Weights of a small spectrogram enhancement model: 7.55M parameters, norm batchnorm.
Rows from block 7 of a small spectrogram enhancement model, named by matrix and row number. Rows with one number belong to one channel. Each number is 500 + 25 x the weight over its row's rms, rounded and kept within 0 to 999. All counts start at 0. Numbers have three digits each.
After each channel's rows are labels from the 100 clips, of 14976, where the channel reaches its highest value: "top examples" is what is common among them. Only what is clearly more common there than usual is listed. The data: songs of 200 made-up bird species, synthesised, often over outdoor noise. In brackets: how many of the 100, against the usual share in percent.
# convs0: first 3x3 conv (model.mid.1.convs.0.weight, 192x192x3x3, each kernel summed), inputs 96-143
# convs1: second 3x3 conv (model.mid.1.convs.1.weight, 192x192x3x3, transposed, each kernel summed), outputs 96-143

convs0.130:506487500442502492505464537465503464517496498464504505529514532470528495505540523492508507534571468452492488496496531559488503482468532479559524
convs1.130:532476481498470528473475493458470519493509517443489478514537464498487502495480472516542520502469515511525509472492514495473473520498473467455526
top examples: white noise (57 vs 7.8); clipping (37 vs 7.8)

convs0.185:498481487473485443463548505485496465472529500513498514484476466500482506485521505479490534502469508453501512486489522477476463498500502487477466
convs1.185:463492484514492499515477501481547519541532474583476494458497513485502519490470535467484493483507542506486455504563470452495462499492497505484490
top examples: mains hum (29 vs 7.7)

convs0.116:511470514480521486497524516499509473554509546472516503511498496473510498494518516498542461493574532463525497518485504572482503474466487516497483
convs1.116:519482452504470492470467504472486525524514505454531523499532487493521472498501469531559479513494503491538488530509507534474498558485477506498538
top examples: white noise (81 vs 7.8)

convs0.74:459511474495503450522514480474548459523510473525506497491486505473521512511517522552407485511505484499467490530483534471483517546436472491528498
convs1.74:494481465496512490494462522508534506516520498576480498494515530510511526501504525505468468507514508466530507500500501482477494502507510524509499
top examples: clipping (45 vs 7.8); text has "clipped" (45 vs 7.8)

convs0.124:472473498498500559477504535475467509466489464481483476488485484483475508493488514474543529536498485463500504516498477513504494502491497593509504
convs1.124:482490488497491498482463509488475484510494501504471486499528530518491524496520487558459487485488491466543503494439507481483501514489503521510517
top examples: clipping (51 vs 7.8); text has "clipped" (51 vs 7.8); white noise (29 vs 7.8)

convs0.101:547480485467512487484533485481456445493480503487489489504496487530500489484497506524501490502493511480469513497454563495489528475496481499487472
convs1.101:478536497527509478523489476501564530525532435541526520473494523502501476556473500472468463486548540520519475509551454478500511518477523518480508
top examples: mains hum (47 vs 7.7); clipping (43 vs 7.8)

convs0.64:562518514486534495510504479508486528515499462499486465530516497518507505491496495509446520488521497508469460507467498503472515514507494440508497
convs1.64:520513480489493495510480464521574541503538450474531512507482505523485461550485479513477460505521514521541474519528486491507498494483545516504529
top examples: wind (51 vs 14.4); clipping (48 vs 7.8); text has "clipped" (48 vs 7.8); mains hum (30 vs 7.7)

convs0.127:488514483458534544503469470492490511463490502464508538505489541493516499510506530502535529510538506533511478501508495495459497544525489509484516
convs1.127:534498489497478499476502521518517529498456531494496516534480477502515535485521470495530494465472476506499453508498505525501472494568490464541497
top examples: white noise (78 vs 7.8)

convs0.89:520447485520483514588497480489472488454531519420472482495506497479475478492483507476520512492502494495462524518491522518540526520513543469511534
convs1.89:482522539488470471573458514467494482461475486466478519517463506458497457489504492489510540509484471494455506489471519471496470504503466508527489
top examples: first syllable: click (26 vs 5.7)

convs0.18:483451507470487520476443518495487485508487476538502531489510492508490503522469530465517493484467508498504485490486513478487494492471468520505506
convs1.18:492486512503517499498504487494509510508512459481519462488506490516513458513494531502487505484497489519521535499501523501480498499458536511463534
top examples: text has "over" (89 vs 57.4); clipping (45 vs 7.8); text has "clipped" (45 vs 7.8); wind (44 vs 14.4)

convs0.42:529531485495495499535492459500493496464493513497490450497475514471519537510495504512521508522498487533476531520539533502563499511494496498459531
convs1.42:490526521487499497585465535475498472457484481475472536527479512445508451484511483489518534510492490465472527487476518480495486505526475507521491
top examples: first syllable: click (25 vs 5.7)

convs0.133:506494500568459481519533481562523513508490442481532494499498487508488474451525514503506509494408505501477504509527474458490498499500473539516506
convs1.133:496496483517513483492463520500516519452506530464487500518515517478494488459537468502489481467516465506504524531435502496486523490502504492551515
top examples: thin (high-pass) (47 vs 12.1); white noise (36 vs 7.8)

convs0.23:482513490636483482518532450502494514518503463541499519490494494508493507475540488493461498503435486512507504499540504441512492507436486506459522
convs1.23:491498482536482514469524520543486486481450536520481521509494501488497553460543473503497496495485480482495500534439525534507507474535485498530485
top examples: pink noise (41 vs 7.4); wind (40 vs 14.4)

convs0.129:464522485457490512509488515451514506478544539496498508491496486459508464468506526541487521491556521490511467495491538587487473491488513474578514
convs1.129:511507504490465491481488514531494509508480519488489480534527485485490528497504502495521496490477511534507520473511497496478490481551485467457518
top examples: white noise (66 vs 7.8); clipping (34 vs 7.8)

convs0.110:480488472511486463483492496538500472426512538577501468485494477488524468489534526537496480502477449467494525503467499501491510473513532521505493
convs1.110:465514526473514511521529495499489507503523509431524541482478456492496462508518501423530529496525497520499545531485485518511496472466487493516488
top examples: thin (high-pass) (38 vs 12.1); clipping (28 vs 7.8); text has "clipped" (28 vs 7.8)

convs0.67:514517504639490501496545450525475504487491487518514505508493516496497512491546470497493490486446465500498500502537505443502499475475487525463508
convs1.67:493504482538488509462536510538478476482448537513473523495489488486499552459533473496499501494493480490498501530443517527506513466542483484539483
top examples: thin (high-pass) (68 vs 12.1); white noise (52 vs 7.8)

convs0.132:445484482540492504494500488466519534507518476473504504493485489487519489475496491504416492570467465496481485494474487481482491542472466506529495
convs1.132:495502468507493493489471522503516505513515510559472505503529540501510513505514507521487475501510500469537507499488515495494493499511503536519512
top examples: thin (high-pass) (51 vs 12.1); white noise (34 vs 7.8)

convs0.176:474499460524512528497507487516501525478518484540462507455525461493477529476501525494478523527538491450536482494517470529470514494520491555483538
convs1.176:484507488496482490474483537504490477499460521573455476503526523491499569463516510535466488521500503494501498462462524499507501523529479520496482
top examples: thin (high-pass) (56 vs 12.1); white noise (43 vs 7.8)

convs0.114:473510480632479470517546496540510515520478449519533519495503506514520487483532495518438518509452492512475503492520491463500499491474469522487521
convs1.114:499495475520483509465523512530495496474460539509474517501489496496491554455530475507509497504497468486498515513445525523507525456528495489533484
top examples: thin (high-pass) (64 vs 12.1); white noise (44 vs 7.8)

convs0.38:506515503457521494500493509475510500502537538496496482534500516492479492488493506480537561544564515495514469500493485526480513503512504533562482
convs1.38:521472468490478484486478487499506510526499539470502499489532461514509497494503494496544489513512533521535485499495497541461490551535476480486542
top examples: white noise (58 vs 7.8); clipping (35 vs 7.8)

convs0.68:516504531551499506510555471515521492500506477445531470509494498513522489503489500513525498495524513490526480513544432544522492518465503542491462
convs1.68:515514510498482485518467527511498523479515527456521517533517506505493488491532492534502464500505461468510493524466524497490504515496505516571535
top examples: white noise (67 vs 7.8); clipping (36 vs 7.8)

convs0.155:479481485543462464508512493511465555514512499540521523461498497500510486477496477506488488483450470520460488509494506437500494453505462544534496
convs1.155:484499514498504486492504484506485523452505516469517480479498481512504496485520487464501506477502468517513564499464487507501540469487516501525521
top examples: rain (41 vs 14.4); clipping (26 vs 7.8); text has "clipped" (26 vs 7.8); white noise (25 vs 7.8)

convs0.32:491481492514509538498470499516504506508466490480480503506493503498506471507506523487498508494543543506493492494502486521473503521523502512498485
convs1.32:533524481499492487484521511519509517509451549491516516521505462505493518473532467477532481477506511508512465510497536545476479481561503492509508
top examples: white noise (62 vs 7.8)

convs0.56:491476487511492512495487492503512522513468499498498518468497530487530531504499491496407463551519478497496498485486473475503493528458492491553511
convs1.56:478484477507497463500477524515514491497494505573466478503531509506515553500518517510442482521509503498518485476497515501497492519504492521501493
top examples: thin (high-pass) (35 vs 12.1); clipping (31 vs 7.8); text has "clipped" (31 vs 7.8)

convs0.26:495457464532528525479532503484497553494504510529472543502511494493514522443466511523467519537541489531470513501494506497500520496485487535526544
convs1.26:488514473507451487474484534493514481485464515574476474524531508491513566489515524512454491530480492492512491453492523487525514508519510541499491
top examples: thin (high-pass) (65 vs 12.1); white noise (46 vs 7.8)

convs0.33:546493497481541512508513458535529459503487485451508507494507512508516525451518481520534584487514510466487500505527497531490503515534495464510486
convs1.33:489526532494513516509527487498526498516513459534522551469496502460499470515483491501527504527552532517493486495541490507499487509480496524479470
top examples: clipping (41 vs 7.8); text has "clipped" (41 vs 7.8)

convs0.11:462517455443443479457498525481521529499537515548582488513489470482531496502511460470496495505469518499495493490526496491501509507494496446484526
convs1.11:513493536495507498496532541501473510527478487500472532533479505503512460512493497483480526491453471497471501499463513477502490466493468436492492
top examples: high song (53 vs 24.4)

convs0.75:513504478507460447532517476499514495399510494521511481474503480536506459512553507521490478525453441505511556487501459533513490480495539508494512
convs1.75:470497524478500514529518503497477507487516524419524536490479488483510454501499486435542527507517504520493560519486493527520509477472480484519486
top examples: thin (high-pass) (29 vs 12.1)

convs0.152:501510494496469490565502473513496511455494494493491492503492490531466508487498494533488520541468495482490519500474524495473512468480479495493507
convs1.152:473523510496498496581475513484514486458487467479457530514492487437496454493502511491507558520501473494455508490463510476486470498520486503520486
top examples: first syllable: click (25 vs 5.7)